python train.py --model="image classifier" --dataset="rendered solids tumbling over patterned floors" --train_examples=195000 --image_size=48 --crop_scale_min=1 --horizontal_flip=false --translate=0.06 --targets=["light from"] --num_classes=4 --arch="wide_resnet" --norm="batchnorm" --activation="silu" --depths=[3, 3, 3] --kernel_size=3 --stem="single" --avg_pool_shortcut=true --widths=[96, 144, 208] --mixing="mixup" --loss="cross_entropy" --init="torch_default" --residual_init="none" --optimizer="muon" --muon_scale="match_rms_adamw" --lr=0.0065 --momentum=0.95 --nesterov=false --orthogonalizer="newton_schulz_5" --adamw_lr_other_params=0.0022 --ema_decay=0.99 --steps=40000 --batch_size=128 --epochs=26.3 --lr_schedule="linear" --final_lr_fraction=0.1 --warmup_steps=2000 --weight_decay=0.04 --adamw_weight_decay_other_params=0.01
Rows from block 3, named by matrix and row number. Each number is 500 + 25 x the weight over its row's rms, rounded and kept within 0 to 999. All counts start at 0. Numbers have three digits each. After the name is the row's rms in percent of the matrix's.
# short1: shortcut pointwise conv (model.blocks.3.short.1.weight, 144x96x1x1), inputs 0-95
short1.9 096:499502491478514526543534531533475514504504495483481467509523463548510483512482531475452495467510517493479444538501527519478515488481515508489434472477504488479470522478485481488453534487573471485536511473521520509507518495500511461546489496508531505493514446492511523507481489529490495502
short1.10 104:510511507481512507491454488528517470465490518492541535464477479518484489480507504544501487540503505537441505485545509483511486533505506523485509539490498479485479487472477518466524499460485540539545500525538516504503511518484497516478486498517502516548446485499505510474560465531551487521
short1.11 092:471491531520498481499465520479496491485522462484519506447542488486503481519487511484511511460484586489530506518523520496541542484464502485492493481517491525559473491513522504510514519442522498516495518479499474492474475509495494511501468470504491524543497521536505530446480504457528542504
short1.12 103:517495507527501541502471518527491487485527488518521540460503519539511527479514533460515520459438504481486479504442477549480494494502497496523481480508477483477469485515500486515456502527503451551487479496507519516505528524480489489477532477503441504523483495496557513480516563491503504502
short1.13 103:505499486480520493445510506478523517523508524527495501488477478478467530463517492484511542497523536484554478474484483587511487468553464559498496485446489503503510487507492491469516514530508496484502467505500482537502490534514500533490517534465502453487523529509491524475511531512486524482
short1.14 113:471486514499446490491495526518500508545524474502493520491510509506521495537512530512507501479522491463510490522483477539499493485535544512524482501498501498502538494470534471534486527464540495520555489484517558489539475446505483526555495516498511494549527498472487503449515475466522466530
short1.15 107:463520510483461534512528471512505558493505536502461512524508493474561492471483522496504464479514510501517527536494501475492529511478532537521463482504518543510503505485506505573509507525494520485500478481558471474490511480522519515550508516533515508517535499506481548503536493521542509512
short1.16 104:522498476489507510511474496559508509518510472485490474496523480529493479511524511486529444508526479483483481501486487531479547526537510521512516532526500542520482536490521449458496513524481495515500532493499513516516510466505529497497448456471580493538470507528506526525504530468459490508
short1.17 100:500462503508473481492488509484508519516472481479502502494569523482488501491537463542544495499482503522526500467454498497535470466489559496531529547533535506508527485484462507518500478539487479485479502468434524500482472511518542482501480492491505458511502479458519508482492503495537514537
short1.18 090:544502502485535512434532502519502486542529461487467484487503532519498487494496499516465474446503496555527515480477477500518495512522511482522499509521515512497499504493514513484480496495495511458468491521501488540533455506557470492514477439508473476515504518460496482542512459470487445510
short1.19 089:513525490497550432544468555527509497461500507511476512470525531493485512509489481524497531475513487454492528476486550514500503484490539474499513496503516458503515487521485446475497476494547487506522515543492488480515564492468496504512489479515491494498445494496519519557525509520505507493
short1.20 076:491487480529494496489569484494496542499511463521466454494512518532525481527488457536578507476494529472528475515494506499506499550500498518489496504516519463498540494494524457471499497516469495519473540508526510480467475473545470494498515479510460499492490520547498530487501506506499552488
short1.21 103:458489505544498502541505540511471524485548477537548547497475495488547496523492507549495498502493475479485520512466520473500458511547518507494523483464550527481483498543500509501514536490499477463502504526476451479516508508519470490523507519487463483492507494511475526517506480476435485512
short1.22 091:477510488513527494478497480544513514467495522475499446493480537527495483504518515502481499524487526498518462485521499511488489540531486474482512541523522449463545489483505470492487503454544512539513513519481462516499497486446517497537508483491515543548540445535489484504518484496516544525
short1.23 108:505486491495477484483484508535490566491522530510491488477500479484497500538541519496510480514488481545478482524438430481486526519509514521492438454474503491463497498471506476510521488516516510479428480504525488484550485491503504494505493484498522513529487498530524540477509475462480473475
short1.24 102:499476488493505469473529481504474459511539499522480507538520488483499465548478480458537474467513522520490441501514503474451483490498489498555531463488494526523488451464503455486510530520519507509508473477510532511515469516479498486494459488523538511458520508504485490475507490546542517517
short1.25 107:492506491479499496512505515522518515448482527467490463487561496514484489503509502520516512497556509533537510494549541505506502487466454499479499530484498517516487466510479576521520472506499489486494521515494488477470523493509562494467489506515500525531493494500468482499496490587529527520
short1.26 105:493505504478495537514477521454498452484501537542531516491467532507467466480509467506493521540509485472490488507509506501471464482509469493539505538507583489544462504486487512466536508500508485497467503452495499536516499486528541511484504496486539505472457520506520471504514530515532504539
short1.27 107:512514529515449457432513504448513489506508519477470514510433499509495534513493495513529499515477510508544543491483506528480511534529518541484542433484475445482541499480491501501478468501487492503475479510484522517491525491500525491493511472496475522477540477528468521506489510521514514516
short1.28 095:490518519506517533505468494540465450483542495506506508448501454491480545482491535467502499488510521498500500502530534527498496495477493523499465509527523463541485508538519503479523490440532508555504522457533473500496451502523500502475513480517510498536495505510517496476527461435506511491
short1.29 110:485478515541444550539509532507482467533475534531506542514484496450479498503492480522484506544477494505504518508524483475501490478534529490534522563505523494510458502501526475478491501485512486463487487510482507513494461495495498503501486494507524506544498483536492557454527525542542530500
short1.30 101:468505513532479510480509489493483523506488515507476517540460445506524479546488487509514521565486455519513458515459486445558506502505541476463477491522504498481517480505426500511495486477512522486521484511476486500471499525496481487465501514458517528471508539487479523525518484500508527488
short1.31 105:505518494490475501491517439499491491451485481494447507509503474462487443529517505468497501528511461496534489544504513520501503484465470509493508489492542515538512485463449479506504506523517482521502492481481475552508501479482531523492537503507486484550489517480429501500508560512472505469
short1.32 093:486508537462488464480483500491545498549435550523483481526500499501540522493467490489533526478512484503509511516489490503491485531507486508522526490503497510474536488495525464498538486478531465457482469498551539545478510475490521521586519508512494540528526504487527508503502506506501492497
short1.33 099:514490473511450487533486477472483467477487471502486500494498470484518535493514480549468547537563483507538509479535509499507492524503487494487508453533467490531506515509527558500489426504485523479467505546478505457522489513501509500527537496530503465512474497507499485490499502498483453488
short1.34 105:470513480453487522519482487455537493483509517475476523539521456501527509529522514523490499470459468516475496533501541475556515518500474439467522476509492529501503490508539490518463537473506494494489486504519521510497493460453484507534532506508535486492514486517467504509548458532517502530
short1.35 094:472445527480491487520516479509509455499491498516518523505501510478511524466531492485518512452468497488472523509564508487504523542456520461459479473459511538508526494499492501519520461448484506529502492458519521519490507518473511482493518483498491483509533491487542481561508503546473541498
short1.36 107:446494514492520512522489534508546517488484481527453515521515499496506514505465513473505513469521448455502527466478473503528546515480507472449536491520540492501501502522479503454510522531545462528484461484516513497476526537484473533486522518496449494526521487517528493512494527486472530513
short1.37 090:451522544489508500513489512500517490529516456494501502524518532532506473517503526522528492496461470511500503527478489526537457493483526488500499518482500512511486484512494555480494539535551498527486518520523555507479515505519438545457545463507516483511513498509508540522494565474506508485
short1.38 105:498504526535515538474524512523566477494501485483575505488528480512535482443505498491517529490509494507485565473544522528503483503512497516498514508483499472502496511534483543531466492503478547496492520475501477489482485463465495500478509504501478512484489527527532483513466482534515449543
short1.39 109:500503472456519476485477517507515486495469560464519492501507485548497497479495464442475498469542500495521514531489552449508513506527491537505508501494469512487508496493539557491501494496484510546523497483498476534480468498516527492478477512524492564523502554531525492474511540490506501476
short1.40 106:470517510502510502492487485446498506525526478497553551480493489445539494499503514484500493536502523508487487512496509448485478472483547514474488500526526511514546522508487502567479495496513520535499487464511523501544509501505477565512481513557459489535520480495490475491541521471510480506
short1.41 108:490495524489534497531507524500541523483520493479495535536490504494474499498486504507502489487504510488411475477476470494531514486519413488476468501485498521515512480493490533519509469577510511512484568495520464507489444498502516489492487484512519498495497474500482495554536509507512490508
short1.42 112:505479534490531514502479484512530494492497494507502509515510505496484476527532505504492493498556489477454462561513498500476505507558554507509527502530545512532491487489502512514495459521506487484462516490517540500440513511460486489499497500515555490471507498457522510450522459439525477511
short1.43 095:487521492503477458505516466465513498516493512537476502521492517485493523473486473508478552466518518480475530501462515452464476495485509460462477503485474465478526511487516492487511513508494498472509461539569488537454510487524536477501508557473501524513518485471497498558539494510486476477
short1.44 088:488494515508486451517552488497501491505519525470494464452483471532496523512460479434529506481539501505492497504502493540509524457513482519510516485495495478501487519477483489504495534525458494488490505553524547521484480520525475479532478478433483529463525518525516486495510492464465478539
short1.45 091:489512486550491509496486492546522531540484479495484477480518525509488491486463564508513525521558485533462472489524510496504515512477491523511514525494513470512468510459509543497524504520494485478488540498508483541498470475502495462492450457522423532528518519532506486503470484512518517491
short1.46 100:478569494478531521522506500534482505481532533530485481486483514468512498497462501540439491479471511479509506520511492538503463524504518509522527495503528468524525480487520488525510495492486583505504526493503479470503545522501500534511493493491478507520455475542513495458509490501515456448
short1.47 081:488508459548535549489501476538531492502537526524540505493501514510481505494503506550486486473522506493497514513522516515477491521476518499498515429472542503492526544477489429479544512501520451538517523513503484488492523526480467547492525485495486508519530533509534529516505507480516487490
short1.48 098:473500510526471483496517508502448491521551512522516505506513482533506497505518473524513493476479512504469542503500495527501524533503529475526457465554490514492514498542513464479480528520483514521454519550495506466482542523540524445467501501533502462461506494517537506488445528511503509475
short1.49 098:492494425479501490485501525490540461476526462511520521483491511484503487515450485493530496525490512499507470514490479470456502489546506470482491495471507510528494507536533493458465507520531493535471537518549500506503492486511507555517501513522497537457511544475505525506542520549496463521
short1.50 105:469493456494519492493511533496494492488547481486475476529501496476504481533504512445513517484600544500486487514504469483493472510517510502504513541485487496528485497512501511531576503538502520485495531484502498480491504498494508498488478531511505504442503511464490487509492470495581482518
short1.51 100:507501482525553473462474533515538555526478527468533525472486482477473488507511488515515495492485541423483430517492503497526490497478517486505498516533467479524531520494497513516485556526473484490493533486491534501497484508517493477496503525474479474547488480513504527537499506501496534465
short1.52 104:490521478469489450530476470523517522507486497518482492549509501510497520470517509556541523475506456485504512520532471479509517508483494508464514525508506513521512517517520503543508516462522527454470505508473534490521540484551529473536523540509536512471511490457465549518486470522482522487
short1.53 126:540559494498543503502481510475484516477481481517482519399514504518539491573498502506475464476521519554476485529475512508498504491491473510462524501477516473508498511543495496530485488493506524482552519488519479503475510505504486528513528532525480480455500485516478487520518499504504496469
short1.54 120:506467496538503496511490489493543485475537545479490509510487502537469482482507510503515533445483540547546499487476456531511485514539502459484508447489503511525555538528487464510512504503471519521495514481516529465527525512533480517484505545477456495499511549505499497504481474515475471489
short1.55 094:513506508489456458539503526488486517437504494491501486504497504493510499504484462514477521506498506501477500506527489535538534515488515485521513498463502475523502553456475464509527459485517537482537460467503449529507485456497500489497518513491488515559454464483476507431501503460511496503
short1.56 103:479499473509501493476483482492458524538483484538509561481542476542515589490469489498500509508487524481519487509507500479530452510470541489481477511493485486498492515463501451468499437475494493543508477494495479499493512499484495506515508529487503441515515499525527514487499486528539501463
short1.57 096:500493511475504471495537519515479546494482462512526550526484499512524493490499475469513490493533500486455455537479470487467543490507496499483431486461501517465504472505517458536497516512510505437493486520450494463518469514493507506536473521490511532518494485557494524495490504469526527502
short1.58 095:558506482537531483513505495453528516506521510467499514493521529557511509503478474519513468463480485514550510496489500502473528477512464518483541505509480513534515517504534465504477508523511498492478513522492500492479514525498508537557569482513525508484504482495456504427497506480503548481
short1.59 101:478486550492513552533473512535500523509466531508506515459513506508530478504510496482513446530477485479474485506507501525469513527532505466470510548485540506501473467491496539453501484510483478509485509496484492498513518515507508522491525552542476426526524505516503512482496545469496448491
short1.60 125:495526509477506479485543504477516497531487578498478474526467519516513490502498505476497539494526492494515492486499495499494537494507525473520517444498504534495489493511533489483509554494516509484476512520540558472494524496507481499548508512541502573519505525521467500469457506530472508447
short1.61 092:485496500441459492496510446494510508492494518497480509542541486520516530451501463507548465507517574535506550492501487484505472480493506532502491471507488502511498521495465513497485467455501502521482511533540481511487451492502490495538496486487562501489474514489485474477465481517502460525
short1.62 097:475495507474494525488519516509501531505505490501519504470472479495530512516498449503507520503485514525535526498452488509539518504524487528499467470496525532502465499492513497497507502545509496505481498494511438464548579459534473448497531546531519483462527511503501499524483477527453533501
short1.63 114:571504456501493499450491474504472519493505517528543513424515498510524485497490465495505498472494489538477501474499521489509501480482538485511489497459487526501498499520506493509517489543465487499464470519480499526462468511470482487445524465541478505523517520517517491560538491510494477533
short1.64 098:505488532492504503503547507519486500478464544508487487491541476494520467485467490533478522533564503526491483524507553526467525512522532452543509517464512530529471511461532535520497543510503506478500511426500478496500483489488521510499453502463505486493510521500478477517540508505526498486
short1.65 110:512454498507419527515475499526501515501503517498479447551515477502514549499469487510544518490487467499478551488478509535551518445515511489491495515503516494517506520506509484518498469548488473512483465510489514495497494520541484503493526507467512517496511517517472470515471447529494521545
short1.66 096:437513498502497507521536505498506538519492528457503522464550445513495478491535486497502498495493524550468468512495483496472519482479531507476448523509509476482506467481504527502482496501507552479492483462512488510544459496511493514501504517512508569483512439480488539524466524519489502479
short1.67 102:504527474471498484531527531533485469524441466494483520513515515522468496499524534467567477491560471520497505525509508549498500494470486478493548491531498519489525522464488517514539503512508503511534513528501527563498517500504517515513521503462495523497534539487517489449511477504505498535
short1.68 105:494493479501469494520472504497510463495533494526513497525528460500511563470493473546472520510419479484512536521507510527477472489563492499476487543496487504518494526553525494483489480513530488523467492485508489487504534474496462494502501495529493453499486468521486526481511519527550538507
short1.69 095:543508486506478488476544496481484522523486508493484507518499510507461535496489480432468502493536505543482475527513538497480533527494458483572503469494474475516492467492501491514516530523514482513504545504463522512508537452510514513472493477490515495493542483524458494482553532509475533492
short1.70 095:468521521485520514502495509512503513479497534433449512503468513448510510543491465467495513502480478496500507460505529520514519507494503491474477484529507515500483474518479525491562492544529474555448515521494516513466454491473503538516471487537510511525516503487506489459484538510501459470
short1.71 111:492512481473485464508466509518473534491492449538530544509535508558494484495500491512515472493545532489541526518510508494524494505451501505486491509477508556525490496516509541511502472497501471519494501512504508479464487479523468515452462450517528473448508555483509508501533477520509534484
short1.72 111:489533497478541521474484498509506482490483470480515498499501478482518495566577494524508543508487554517493486491493477544484506531542475517471485483463497501453469481535478567491512503495510472531503499503510503492498489501486519506467532523514479530478454534497531516524494514473469462489
short1.73 100:511481489528499461494477534500468499508494505455527507508492510514498473446501465522496519486535476501506493519485503523478493533498507488519491506496527491504536524487507471500511513504522515518516516464501466525412533551483499547481534522480547464480524501538494483547551460459502506480
short1.74 082:547543480523479502506523527480538503520539532498491473519477496463531517549487461501492537506515526505475478498481478484461499502495484528507439511474468492502527527500480494514486422472494463448515496499475440480516486474511505487500481518505523493501525507512492542503517470458499477496
short1.75 091:473491488539505484519539503470476466502520477553527466490490490477505577537522466495490513505500492512442486534521509514480485484502507502513472503488506473467512492565501531473469465474526491510499501504493466483560515513482531512491441477470523525514507502513508461496521518479506533506
short1.76 104:460459491488506505512494549488489539471529552559493500533471487513519490492499486471491482503524506495535477485494535552543497522518545494482502453533513489500513463502535534487524470531504463515501553525467489502504489529467520484500527512455484474514481506498523455518491483537491504508
short1.77 085:477543503464542516507507509466465487467526450521532521494521474495456494501468486481520527543522482525472483506534479502454493478482488496500500449492501532533523508494522502463455514482544489521515480541506513501485507507455476531468485478538476516519487540511494485510465525466508528465
short1.78 097:508496519481529470483487460488522487513536497446486482521504490530517463522539515489497492482534513489489526507513496501519481503542529509494459530485456526477509501451492497429549507487522521489510493522519501522526541469523472529495545524502509559512503499485491544548494516531490465487
short1.79 102:486513477493505531498495461503507490525534469525476481521477504513462455473480531525521527521511469482538487513468487511494571536487547518471548487558490564499501475496486505496532524473547491527486486529495526516491482516481529512485495497480529457499508528466485490491485475501506463515
short1.80 101:512493498459522525499491492485461512501509468489482498473485476542512503489498504526481521481520481523483473507524486487490464518531454504522444470514505477452492515505496535480478528515496534460503489509549497503546507456533493507557548471517503522531508497529502477560463498537458485486
short1.81 105:488477502501468526499514494478500488510509509502485493499497493536555508524448467516432498532498483456449499548475487548482471529520513521514498472475491492526480528496529477507472482480493468498444513501541475493486498511488465564501517483519522495526518529522459478528514499544514519496
short1.82 091:487528513494492545499497490504554552522516499518517463511515461457524520510472521471494494478477495511490486508533507494493549525528502529507538539502470526450503507515496522525514496476554515458558478505523496485519459478504482511512497474491511531555502499505471538478538514486498547521
short1.83 097:478499498494528473505535518484538496484511471471481454502452507479526476528516496541541499476493547522480483465480440479482537532504461464470499497516503501511515505490472524513511462507484500506495511527507524496492516490528538456523525462450532493523479526500526480468486506534518538550
short1.84 090:471507480522462515491516454473504424494505500445501484533466509505568462497509505471508491486509516515517501552490514490466502514485477479517489500472507490509475497513504536488489505485475477526491470527497471521533467527514484524492541502506471502560502494537463487483516533448484459501
short1.85 100:508466527553501496485477515550499530527541541486481508509493481494511514533541502490505514526531498487476554517504485493473488472505473499460493518421478533515474503461488454491533513533492489537487459494529502502494498514479523534502486495455495502443517517490520525485545500489518506486
short1.86 103:472490481502498481492521525507472472502512507520548503509499512491532489503474514520486518484521546468487521523487493495514462517544532499491532491516505513472507485524512534491484512461479499479494561529482514501543525520482543504509548482519505463509551454482489449533510444452457529486
short1.87 099:458484483458532485517515478476485568495506516478507539503501483516531514487520497477497498472550468524516492498519521527513542479508495502514533497505494523488493488483500539520549539516492481496510524485521520473474503497535527461525506492554481436429516496508511489478544466517483498487
short1.88 094:506490490497509516525512485512533508477506488504528471478483521532463499519474498473520459525475514500508447473483546481460554509508542497518483487491435497461512498505479503501513542511515527515501504539539461507463498505520486534482509525453450512471479547520472510495517514456462506501
short1.89 097:464449516482515522527503559528479486475517535495452541532450537458487541499510473502476545490484491508439484461501467500470510507499478516484491466484524495505473501509471499459490515469481507519468530518522490504476460478522508529494474508499507490517492457528491501483468529528504518481
short1.90 097:465525506493468491496491509527493505445548534497538489532494469488542538505500493544448503468500469515511468488472513527474506522499506498477511520478509493486487494503494471510514538451527504501486494483507499498535559526485545529487504545489555538480530480549495503517531537530488501497
short1.91 097:491544522525483453521514456524519501528510492486508536455543527451500490455501523511504510532531525515515505507525470501509536481507513471511467513510470530506517521527493477489509458541498527462516513557478468516510463489494547510500493513514501491530500493489503570509462545494504515497
short1.92 098:513499518495523509473472504538480496492475532563541516427499520526516470481494492520499499474520505479497503539492478505486476482467521487485457467481450469520448491483514491497518504519441488532483477502511454500505480502560536493482506471511495487497531512468497485496535525536472522507
short1.93 084:506443513518471494492481510534493506522491466468498482482502485507482461498502474502524462528475510485458529503528537468565522516504516512553543515450474513465509557540503534501505478462498548543504507488498526509528539494475503524506515521484480477518507539483515472507513488495483480494
short1.94 090:540482498514513517508482543526526521493499514498515519449447494520505518514463533500467497519480517477455459499493518477509487458507455492501436527495515499461460509495506494521502513549493531507491480516514437534504449533490483496452534516480522529529481487515480503516474503516487495473
short1.95 103:492486500542422497498456494473506464511536519526504503486503483524477511519500555531507523499510517487533520502507500498533511499535510526495526540519459513490471559492519498496487504481483503484585467528513492501514486508479510502521465475488510522501500502534511481471522450493564492499
short1.96 087:510518483511472508542489544514497484513438525526483537504554436493462527483468455545515505526499505506475506458505518507517530474472484486488503518510537496511525510525538519494462507507516505461460500476486561491502496504493499523509478513488496463495531511507467526552480496523475478498
short1.97 099:470485506507488518525505518536526500506472507491541481484485504506517492502480555493472517511534500455468523526485482512522520525498495531493586494546485496477534516469487523468479518470513490523492484559541504475434497544473477518506497501539503500549505493499517489490507482481515460502
short1.98 103:504526494520565511519501479513528520488497524500515509535466492498494508515497498487509548508469541531518501543499522489523520481507484531501518508536489483480469423490495477473525489473538540522467518499467487490540503483515516507510496519434553477513482534495482480503500499441488545491
short1.99 088:460515537515509501479542521511481522533471467479473501556482535481470493512518486490526490509541487503482481505498492553512511505475523514520485528483536471487518520482542542485528496450528476498511527533490508510483497470484493541533526469521489538519471509485480491475515523569533464495
short1.100 107:486526500522503542549500455504471493524457527514481478499490532471480470516492479540487504472510466466482512496497471498488491451471521562504479499483528479497521527532531527497496528511520496485488497523507522483460474505471503503493509503460493456512541514503542479486574535456509505513
short1.101 104:536451492506478484528489483545532475473497474469511532499499530517505487525481485526478500557519531466493502494514509466468509485492525464543479505473508504419497485483518528486509516490501496536469509499512491518484538460533481444515504522511487494537497508487489457492471549454502500512
short1.102 090:492509529506507500462549485514479515523505496493479489442471509465481534499480539481489504513551511480495492494507496532501518507517482493496470500461519463508534510486498528492513522572529455544521502471494504531505428485525495498542531472488484542529522506499463474492517460492497501465
short1.103 109:490530508486501526479459501510429461511479514517561521507510495460493474506556427491487526477487480521498471461520517465523490466525482468520460492503464484516473535513511514532517502505495467496475502487501470525510496530516547523460478508516472496526513500526475470489488517492501476495
short1.104 084:478464488510525512521518483511504527526522501438511502531481473465487457531508464502489475495483509483499528461530535493505515550511513491479485493530489482488539473487481506490550531488492481549490500495584471492482503480479490522514513493528473499527515512517457501528442523478474486527
short1.105 103:496508515466581534516474579496485522482485538445540520511520505524449559483506463473506461521491527505508497461474498522522531551485518482523519492509508485512482516473492513504479463540502453477498513516487505483487531500496499505499506524501484516482488511480484502517537503495508494487
short1.106 085:535461482508522478510481473486539483496469510495507515485532519543499537483471535494531470527486472528488488507468478497508546531506453481497476517519513524510496528530514502494504501480518549514479533478598481508540509505522512478503469497512503464550528499468491509521498500487470519535
short1.107 101:518496486490546487487546454505449529542514516481465494514499544503486475530494492508465551502545505534497505528517503515511508468497527513496472517548522509495512515535522533539527511502538567463524511517470467479510481487527482478506513485448486499507482507496508527444483499497485499511
short1.108 085:478501490523509511494444480516484473548521501476524508459486519491526552492508511526466487501492537529475487529494521505484495495459478488504429477536502519507506493534540498485498522517523474448525505466463508544531480488509516498508532492464475508556550495516520510516489494473475530522
short1.109 094:495525516486494492502443523494522534518509478526464507522523506521464514476521502507531472501495474500502463478488478534498526537514522546521489537495476553514573513512481484491482457485485496464507500459507493549491510534502472493562516483508473544487497536502466493492530517525498476470
short1.110 102:494519518487539454492523526509473539481460523483471499516489555511499515531510474484526492478493494511528497558485475459486483461507503511516443522477508524447524522525517458527486514509501498510522487510540529489484438501463494496536527492526508454491510486527494513499489465478479491460
short1.111 118:490479502484406520465516497461519498507502455477456503465507488489508499481489468486528523502481522489456525570529500496552488485528519533502496514526513505514542515496501528512505486533515481503497502535493510514476474531502550534475485525489476464519510489488478481455480501467503526506
short1.112 092:499529492443506456513511542480538499517548487523510464512475457489455570528445548515522490501490511507525454487541524495476519519497469534507531512508488518507502552502551463480513515479521512516478500482535499464475540511487499509488488506505485500469489499504480491490522497492490519507
short1.113 112:481459477504476521511520472512520489556481452473486492509494525521496503525549474513506490511484541469523512490470522531470467521499515490502514512491581499488478537504512509460545495505512483538522519492466492496496558485516543470495472513476503497518515522529509492531495532531454493535
short1.114 108:528463509513510491490475502519550490504524460488485464553498502509507476526521479483540467525479505501464553527529492487488452518475526505488532507509497450496495492502464532505466453526480459489483517532470474528504484493481531490469487464475474532472465476503517483511524519504501522556
short1.115 099:470482506517509475511534490527533500478473468494525501537502487524534476567506511468509516506489458531513489510520470496470499466516510471456466486443491519528471463511470451495503467479466532524511505493482509502511458474528537477520472485536512480522459537513510536521489491512499479474
short1.116 100:473461489530517481494555521445498514531492467494529486496462484450497507494500473509502491493500508525502486517541475497517478484508527512462484485481527509503556512449487474556475530486500539468548494496492536474487463532490516513496482503492492510491528525476514499470444452539504513495
short1.117 084:519507478525492472532520493452516489497497517542458484480540504501531485436522492491502534483560474455495462505512533542529498529501484469495482513533514482514484476464482521497539504487512522508488538499495481536476453475512467478496496498529491504506498532469469527500471543495500447501
short1.118 092:485474542492533487470511487458471479530487466536473510484481479494479469509515520508462524543471467517490462479504505456539504496536469505524502512534516501543550484520501528554528479501507517535467523517520492499464558477470481493465522503499500491475487511486499464503500481491548515479
short1.119 109:473521480557478533487535505498488493476492515551498524479519535492507514486489460524490551528540499513497503479523486543469473510537493473475516516486533538516501506476486477444538499488536486476502501499509524497523492530525527501496565507476482503519512488501491463529474478515503440455
short1.120 097:459511464499501476486485505492509492489475505524462465521518527432469501560452515556487499543476488506477464501487450495520515485489516560549503505512486458514530503478513444512480496502475469503528506511532482499507484521511500509519507509502482487480527475544474502534526511520517510516
short1.121 114:490518472514505503504507471477485520491492535532465505460495533461498449517521502542494499509498493493509505500451498528512512506509484541487486560494493467512501483480494484505523432499545526448480508494485493531481506510524556518488490462496490441503533483488440538510467528505485481497
short1.122 086:501522503468466484500496471511473509495506578494491480466474477496540511509550500544482494515509507524542462520503488483456488524501531474494507491546516516510504497484491478488452564476507543474513493512505479545491510485509511497504494525534522526518521523573525502482508470517513490539
short1.123 091:447523508555507484523536501551521479467507440516475483521469509516501472507508515501493502467497528514523502510499504531543488467477491485517496528507502526558439517502482555493488469505500532504489495480532492467459510533496499524514499497531512526492513512498455461528501512453508534516
short1.124 123:493498519513490514482501515481555466510513473464523511482501483496506488526539497535515536495489510458513530502506504518457530475504498476475502482528505468485506496516449508469547549489482463491453461493501512538515502505523508526512467564466528541493492504458538527457506504484491456521
short1.125 073:488499504502474495496525494473530489517483498500498507481510468517541475513460473476509511522520488534518542510584484510475512529499501490514470528479494479517521519513511523456432526470557511483487476535518480511493449491476469484487489530507522483523482503528464562495487495487543502515
short1.126 093:488494488512510498496514487468497500497494556490507452503503489528490510511492508493526518499517493482441515526494471503424507510510488507489514518519505431493499474494439523529470505512549488483482458505468531484503508494503490532487495547516544496520491487503413490518455466497506485506
short1.127 093:512461484454461477509497532525514485483502474425493466499481551484508530501514503532536505534483532472504559490498478518471493518506505478473492469493501475486498537509548482493467495555465532506483557519492468507537504529531493468504501506499483507499513466517497486516489506540513505468
short1.128 095:492490485505486483487494518492500509534534564492476487493499439489516512523481470520485477489530539511490525538487513497503471495498495480494500480484520494465492508477522481512470585518516492498572543523514492516515518499557529497507476506458505567522536483515490486529487485521490477493
short1.129 112:465497495491483467523523534501512492491493468458618543488491493455483476476491494530499466501489512491475510491510467471514496484502526529492493470462532488491480500549526497468481467546500530484517491516505507490528511511497466520488565495516489475523519493487488518516495477494473499501
short1.130 084:551470532515524485529473474461459492531487454466493505509486503503486480520515528502520485480490474488545509487469522503512532466487515486551508530499523567513480538519479515492485509520482493504508518535462529532469526456532531494521481531464523458504534458489508515502530502504500488476
short1.131 095:512511495466515498481529511504541480513510537501489515468534478454502442499493490509490455484493476483518480518497527457532493537540489456472484534503525479476532497511495479520462496525496503541536555523532495494508423505526480474502494505540521464498502495508505529500475532507479468472
short1.132 091:489515453525520486476547528552517508477498489481498482546486519497497503495526501489514488522485489508516480519479458496525508501499498486475506530529497496494543504515501528478490542532454506490500487516536486484510528534461487522535484535443458571488482527490474438503506510536539476505
short1.133 105:465479500496454510485446498508521496500500517460495500543486500511469502539531482527478521566512469496442475527495479477520527487501456582487512508516529483515454455499485463541483531510492495513517494509490526503507494507517537542500480478498504503488475506498468513502488502465531490475
short1.134 097:510475543486488527503558499459485487492505488505545506459491485520455503523496495477546472516491560476494495517534499499511509492497503532507499512504512520499511522490480519557488536546534499477565508518456536484497494488536465475507463531478487527450494504476457482506482466493495492508
short1.135 100:542512539510552463504521533506454498487477505456504512508532467526542502484505474482564496493522497551481534500514522493490534520486539488477529507480538516484487558467487515503489513474518505524492495486493474485495513523499502497514490521490528539463480484498527537517538505565510516512
short1.136 125:452481523514520479522530515526523526484484478495500513469475499490518485454504493485516480530507503445520465464502488491506484515484516489465483507524493533510501485452459495502484473540515556487478495492463422472486516517514497521479460518475470501498483476476514517462494568480528504523
short1.137 103:506472496471536496486484493508495497462507502512518489489488509521473473506489478487571448498546543483496512555487566479471505508514513550471507466525553510492504498469494522491511538497500494484528486504516477496496491486497484486489486468468498484494480503513507447559547483536544507484
short1.138 107:512472480466471501472482477510491458546511502480505475578476571480544511475496487486535502503462447512477475512504487483518485487502538478518512478494521536483466456472513517480488467481498493484471503511504516551480481488517508491473494480512519489512511494483515494521444471477510489543
short1.139 103:478493481522557495536530524522514523522459483514492502538495458524477449444513486515537519501505512476511499527481503512514508526468488501519554504459539449558477518499499515479497465496456487524490528510470506493495532510483474492528508500528506434524501507483477487481526505507487506536
short1.140 117:478501473434457514500472493485478544488501474497522493508513495495480574492483492509520512549519533455488489498522476499532436484499540492483516477485479465425493506504470514492514508472517548532484507492514475519530542536517481464537509510500505497510520510499514477507492503527503521492
short1.141 096:486502472515484496522491466504524533491437460521513518515535459484479487525497497498507523493488483500552516511514479477476468509474495519524528459480526487505513509534497486510497515499517511515520470515469558451549497525519455439505500478455514501449468489465476532521515495493461496492
short1.142 116:489508502514508541472512536507497520505527537514504469529521530471473584523525500479512503514482517476485474531522497489496448526536514494516518501523513514463476496486481453457513473490524488501467500458554530518527470509475478527529534496490506495536494457512467506524459485470508500508